From a checkpoint of a small sound classifier: 13100 steps, batches of 128.
Rows from block 3 of a small sound classifier, named by matrix and row number. Rows with one number belong to one neuron. Each number is 200 + 20 x the weight over its row's rms, rounded and kept within 0 to 999. All counts start at 0.
After each neuron's rows are labels from the 100 clips, of 14976, where the neuron reaches its largest size: "peak on" is the class under the peak; "responds to" is what is common among them. Only what is clearly more common there than usual is listed. The data: strings of digits, spoken by a formant synthesiser in many voices. In brackets: how many of the 100, against the usual share in percent.
# gate: MLP gate (model.blocks.3.mlp.gate.weight, 672x256), inputs 86-171
# fc1: MLP up (model.blocks.3.mlp.fc1.weight, 672x256), inputs 86-171
# fc2: MLP down (model.blocks.3.mlp.fc2.weight, 256x672, transposed), outputs 86-171

gate.515,185,216,207,189,163,164,160,228,173,225,214,210,201,206,194,209,199,184,212,205,221,198,214,178,197,193,230,155,163,203,166,218,227,206,194,232,173,216,241,198,221,168,184,185,204,192,201,199,183,196,206,207,188,207,212,197,218,212,240,204,194,193,208,227,141,226,210,192,175,221,183,206,201,194,196,201,210,213,187,219,243,212,194,193,220,209
fc1.515,209,189,204,206,223,201,228,194,191,195,197,195,206,217,197,209,193,215,201,206,248,174,205,177,170,204,146,237,227,167,235,212,223,184,181,182,237,210,202,201,200,224,225,193,191,202,196,213,228,206,180,188,196,163,195,199,195,189,192,187,178,199,216,189,239,177,197,177,204,219,197,171,195,187,191,204,211,167,185,153,178,202,206,223,199,167
fc2.515,191,192,196,189,209,208,187,216,184,224,237,208,187,212,192,186,207,206,188,192,199,188,204,213,235,206,249,161,206,206,194,212,200,210,191,209,173,165,166,218,207,182,214,205,186,203,196,193,160,155,199,186,240,231,186,155,189,214,223,190,209,192,215,209,188,236,238,213,209,189,192,197,199,203,197,203,170,205,236,243,205,248,197,175,215,233
peak on: /aɪ/ (68 vs 5); /i/ (28 vs 1.8)
responds to: "five" (55 vs 25.8); voice: high voice (52 vs 25.1); pink noise (34 vs 12.2); last digit: five (31 vs 10)

gate.601,219,186,183,204,201,167,186,210,198,181,179,197,226,209,231,173,243,243,217,201,173,221,213,201,182,201,187,197,211,204,196,210,198,204,188,193,204,199,206,233,176,225,164,222,226,227,183,217,217,191,195,218,206,200,225,203,192,197,191,195,175,216,172,215,222,237,205,196,146,195,202,251,198,194,201,171,202,208,190,211,204,195,204,210,218,200
fc1.601,188,229,188,213,203,182,179,194,191,173,191,219,184,165,235,186,187,181,210,209,205,189,184,179,190,202,188,170,230,185,161,225,203,209,212,198,178,213,183,200,196,213,173,231,198,223,188,214,212,199,177,191,212,229,228,205,194,181,221,201,228,235,200,191,199,169,204,210,171,185,186,228,209,185,203,190,230,207,180,223,225,206,208,195,211,220
fc2.601,190,202,199,199,179,189,230,229,210,184,191,233,208,189,224,176,235,182,192,182,217,233,229,172,211,205,217,194,207,176,230,188,212,198,200,170,197,216,188,189,165,225,167,177,207,203,195,210,223,212,206,178,168,217,156,177,196,160,245,210,182,156,188,185,167,199,229,226,181,214,181,196,198,208,191,191,188,196,229,205,216,203,182,191,203,200
peak on: /aɪ/ (34 vs 5)
responds to: reverberation (95 vs 35.3); "nine" (54 vs 26.3); clipping (28 vs 8.3)

gate.341,184,187,185,201,203,190,163,172,197,206,231,195,188,186,174,184,210,194,204,182,194,219,178,230,156,204,202,208,217,182,199,167,160,206,205,216,224,204,202,192,216,179,189,187,239,202,202,191,194,190,211,178,199,162,212,202,201,177,201,185,174,176,196,146,210,173,219,204,234,198,195,225,214,216,184,203,202,217,185,163,224,205,254,177,227,195
fc1.341,209,190,213,193,222,206,178,223,202,215,203,199,215,181,184,180,210,218,239,177,176,200,195,217,169,192,153,188,200,189,177,209,200,199,204,195,205,202,235,177,176,197,180,188,190,214,199,185,196,211,159,215,229,183,203,190,186,197,224,192,194,192,225,176,228,222,210,218,188,200,205,205,186,197,201,189,216,192,213,162,195,187,191,200,185,190
fc2.341,180,221,197,214,188,229,186,186,182,177,218,214,197,203,221,182,232,200,185,212,168,192,201,193,222,172,175,220,194,216,195,225,186,188,209,232,215,191,220,208,203,165,211,213,199,222,199,200,206,203,165,185,165,203,187,203,194,224,251,190,174,249,203,177,182,208,188,201,197,190,179,212,168,169,177,182,195,203,167,225,198,225,157,215,193,222
peak on: /ɹ/ (63 vs 2); /v/ (26 vs 1.2)
responds to: "zero" (82 vs 26.6); number of digits: 5 (55 vs 19.5); first digit: zero (30 vs 10); pink noise (29 vs 12.2)

gate.407,182,172,190,210,203,183,189,193,225,177,202,215,235,217,232,206,184,195,217,179,186,173,195,197,215,202,215,205,191,203,189,184,193,194,199,193,200,165,200,182,203,226,192,176,222,185,208,196,178,195,195,206,210,212,229,240,201,217,159,231,199,190,151,175,237,195,222,199,191,204,193,232,207,216,193,179,206,196,181,208,211,201,230,171,226,176
fc1.407,206,177,182,184,204,189,185,220,218,220,224,224,222,208,196,228,200,168,199,207,213,176,202,184,206,190,198,211,186,203,191,194,212,171,209,202,195,202,212,207,173,205,156,205,183,192,253,215,200,211,190,206,211,181,198,242,203,213,183,231,186,206,175,187,217,165,199,185,230,214,183,212,179,190,188,219,210,207,209,156,217,208,210,171,227,167
fc2.407,217,199,213,209,220,198,180,211,217,185,183,175,188,177,220,213,217,186,223,190,225,214,210,208,207,191,215,165,171,187,186,168,186,172,167,183,214,250,150,203,221,176,147,198,206,213,178,203,211,161,176,190,198,183,231,204,172,194,196,209,194,207,200,228,209,233,195,201,191,205,221,222,200,171,181,194,185,217,189,188,242,204,215,184,201,192
peak on: /s/ (38 vs 3.3)
responds to: white noise (44 vs 11.8)

gate.119,208,192,198,154,185,202,213,191,230,192,207,228,207,192,200,178,234,192,187,204,197,209,173,171,199,225,196,198,175,185,200,189,197,184,168,179,195,230,208,217,212,240,230,195,214,173,165,177,191,153,206,187,173,174,228,234,226,194,175,229,206,211,179,215,181,231,226,183,203,222,185,205,195,229,217,170,212,210,179,178,182,199,179,260,165,218
fc1.119,214,166,189,245,197,213,217,191,182,197,210,181,214,178,181,180,168,189,220,196,194,157,239,214,209,187,227,194,234,236,196,174,202,203,211,213,193,215,213,208,184,156,162,203,170,223,194,239,194,236,223,222,209,213,203,186,230,211,237,179,196,218,200,225,225,189,186,209,188,202,183,200,175,176,160,232,199,168,228,198,216,199,195,181,225,186
fc2.119,219,172,214,195,194,203,219,202,228,219,217,218,203,186,196,192,178,192,232,195,159,183,180,203,225,206,209,196,203,169,236,174,166,206,210,187,194,209,174,204,202,208,238,189,196,193,179,210,185,185,189,223,196,196,222,224,211,204,205,195,193,205,235,206,177,204,213,172,207,206,169,211,193,199,187,201,220,178,197,172,185,202,180,254,188,217
peak on: /aɪ/ (64 vs 5); /ʌ/ (31 vs 1.5)
responds to: voice: child-like voice (67 vs 24.9); "one" (55 vs 26.3); whispered (45 vs 5)

gate.259,210,178,214,185,165,175,194,198,218,175,202,193,205,235,197,191,225,172,214,243,184,195,206,220,245,209,215,186,176,208,225,231,204,225,204,235,195,170,199,223,198,205,201,199,215,199,211,224,225,200,212,231,214,193,205,187,221,210,207,224,197,211,224,153,183,184,209,229,185,207,218,236,191,207,200,189,173,198,209,168,223,213,225,242,183,190
fc1.259,187,232,201,191,212,200,215,207,191,216,208,169,246,171,207,200,198,187,196,182,208,217,203,189,172,238,176,226,169,210,207,166,224,219,204,204,187,227,223,189,218,179,191,224,190,220,203,198,227,227,191,184,205,195,232,231,175,200,202,218,205,190,177,188,208,204,199,257,180,202,226,189,199,186,191,196,204,159,207,156,205,190,193,184,197,223
fc2.259,178,236,204,212,187,187,195,219,207,195,200,245,213,231,216,207,184,208,225,200,198,183,227,246,199,211,187,222,231,234,225,208,186,217,211,247,180,177,235,219,210,198,204,189,221,178,210,209,183,181,186,214,202,217,162,198,185,166,201,209,175,197,191,198,193,220,170,208,218,212,189,210,169,221,259,223,245,211,205,198,167,187,203,192,217,235
peak on: /ɹ/ (70 vs 2)
responds to: "zero" (79 vs 26.6); last digit: zero (45 vs 10.3)

gate.118,187,205,179,197,226,215,216,231,188,218,180,210,229,201,219,201,193,216,235,151,199,205,178,210,199,206,196,198,206,185,184,179,203,198,176,196,227,168,171,164,203,225,213,219,178,172,192,234,222,225,226,191,175,235,192,212,234,210,212,185,236,212,208,196,209,185,208,212,167,190,186,238,181,178,185,204,226,232,177,195,226,204,199,185,239,231
fc1.118,208,199,224,243,183,199,180,188,207,185,212,212,184,233,161,225,202,220,195,190,237,219,223,223,198,187,226,198,204,236,188,190,176,219,178,198,170,200,176,195,172,187,191,225,169,198,201,187,165,205,200,163,187,203,211,185,211,185,217,227,213,190,174,200,225,185,200,190,214,174,216,184,228,183,238,183,196,241,221,181,192,167,203,233,223,191
fc2.118,202,219,199,185,206,153,206,210,220,192,200,232,202,215,199,203,202,144,205,230,182,180,197,189,180,196,203,176,186,210,215,230,219,196,214,140,211,216,187,207,223,229,183,205,181,203,209,179,212,203,199,169,201,220,190,208,171,193,216,196,187,211,156,215,231,157,249,242,190,179,168,202,210,159,213,192,235,142,177,164,171,186,225,151,191,201
peak on: /aɪ/ (30 vs 5)
responds to: reverberation (76 vs 35.3)

gate.582,168,240,182,191,180,214,195,191,205,218,172,196,234,236,202,196,190,217,212,187,203,193,197,178,226,195,195,204,204,214,221,226,218,197,197,173,204,199,176,229,225,206,204,204,182,172,207,209,202,204,231,178,222,210,188,202,221,181,246,197,219,194,179,180,243,197,222,189,200,187,203,209,204,186,169,217,166,210,178,178,190,205,195,204,203,212
fc1.582,180,203,201,192,180,227,209,202,178,203,178,192,237,211,201,176,202,198,201,206,206,216,206,182,199,203,201,206,198,238,189,165,211,202,211,174,197,215,184,218,225,195,230,193,174,164,199,192,198,185,182,174,218,207,168,189,199,172,225,221,215,202,211,196,215,239,206,198,204,209,199,211,183,198,165,199,180,235,166,182,192,223,214,221,203,203
fc2.582,229,212,223,209,210,219,161,221,199,185,210,200,218,207,223,178,184,210,186,179,188,219,186,175,217,198,198,209,189,209,213,180,171,158,187,191,166,186,185,184,211,182,200,204,166,180,237,183,219,187,142,207,201,216,199,235,194,213,146,197,191,234,216,190,174,205,183,176,226,231,196,200,218,176,198,200,210,173,201,209,220,191,174,163,191,182
peak on: /aɪ/ (40 vs 5)
responds to: mains hum (42 vs 12.9); clipping (40 vs 8.3)

gate.243,207,184,168,212,196,209,193,215,209,225,206,190,185,195,197,219,190,188,200,162,211,204,190,199,213,197,221,179,153,220,204,213,216,182,177,195,213,216,247,176,191,159,207,171,211,204,184,210,198,210,179,170,207,215,261,184,208,208,208,178,199,222,161,221,208,206,213,192,206,175,206,185,154,191,195,219,207,238,198,191,192,254,194,200,209,212
fc1.243,228,183,208,202,228,188,194,214,213,208,213,217,189,176,192,192,214,180,191,184,213,205,183,192,192,203,186,176,176,243,176,220,206,176,175,195,198,209,232,202,170,168,209,209,204,203,180,213,193,227,202,195,185,198,232,169,202,184,225,166,206,174,171,246,178,223,205,221,196,168,203,162,176,174,230,191,196,238,191,200,192,250,196,183,204,185
fc2.243,177,239,204,181,216,173,207,191,191,186,218,163,178,157,196,199,219,210,222,188,181,196,187,207,194,185,163,206,206,187,215,205,181,172,206,222,222,226,172,199,208,185,207,227,223,218,222,202,227,209,211,191,176,209,190,211,157,189,171,227,217,230,196,191,209,220,183,203,232,224,201,181,234,207,205,173,199,157,231,174,204,224,184,217,228,189
peak on: /s/ (44 vs 3.3)
responds to: reverberation (82 vs 35.3)

gate.506,210,201,223,203,190,207,186,237,173,195,203,254,201,219,203,223,197,172,197,203,200,194,224,177,230,197,169,180,207,202,187,196,177,179,209,166,218,183,217,223,190,222,173,212,200,173,218,181,194,214,194,174,164,202,192,200,196,240,212,209,200,196,195,201,183,204,194,181,213,182,169,203,220,225,172,215,225,223,221,229,203,164,189,214,216,179
fc1.506,236,204,208,225,170,203,207,183,167,215,216,189,211,198,181,215,229,204,194,206,233,208,186,192,189,180,202,198,214,244,206,180,228,224,184,189,181,207,197,212,234,191,222,211,212,219,177,170,146,197,221,185,209,220,180,184,201,156,163,189,173,170,171,221,198,210,227,216,223,232,200,194,210,204,214,184,174,175,201,197,192,189,205,184,189,214
fc2.506,208,168,182,238,206,225,198,239,153,209,192,220,202,198,241,189,197,186,198,201,203,193,206,195,213,212,215,201,190,213,205,192,197,180,181,212,213,194,219,272,185,190,212,225,186,216,211,172,217,214,192,206,214,212,194,157,220,210,172,190,173,165,228,210,220,211,221,225,215,220,230,152,206,228,167,224,176,181,206,192,229,209,189,237,202,219
peak on: /aɪ/ (65 vs 5); /i/ (28 vs 1.8)
responds to: "five" (69 vs 25.8); number of digits: 5 (41 vs 19.5)

gate.288,189,224,204,196,193,196,212,217,188,218,208,191,187,167,192,185,244,195,212,206,196,220,199,211,160,228,208,166,232,215,184,208,211,197,205,237,190,218,203,199,217,206,220,204,173,199,174,153,207,221,205,215,209,189,227,222,196,219,222,189,200,221,196,173,168,215,205,215,207,214,194,192,206,186,205,193,172,241,225,222,248,199,184,232,248,191
fc1.288,208,227,206,229,199,197,214,208,210,213,168,217,211,194,201,171,201,205,210,207,200,229,198,157,186,230,160,188,186,191,188,210,187,203,253,240,203,209,207,203,213,205,214,184,169,209,194,190,216,212,180,197,186,184,195,240,186,207,199,154,221,208,208,191,160,237,182,213,191,193,197,200,201,201,186,212,205,197,197,214,249,220,204,238,244,207
fc2.288,231,195,206,218,204,209,193,168,198,187,202,208,205,170,175,209,217,212,196,219,186,158,180,189,255,182,201,245,214,228,209,199,208,197,190,170,238,212,246,206,181,187,190,184,238,192,215,219,202,224,195,178,218,173,208,215,176,208,171,221,206,206,173,200,207,201,189,207,216,200,204,178,224,207,198,203,177,185,207,226,225,197,189,199,200,230
peak on: /aɪ/ (99 vs 5)
responds to: voice: low voice (77 vs 25); "nine" (70 vs 26.3); last digit: nine (43 vs 10.2)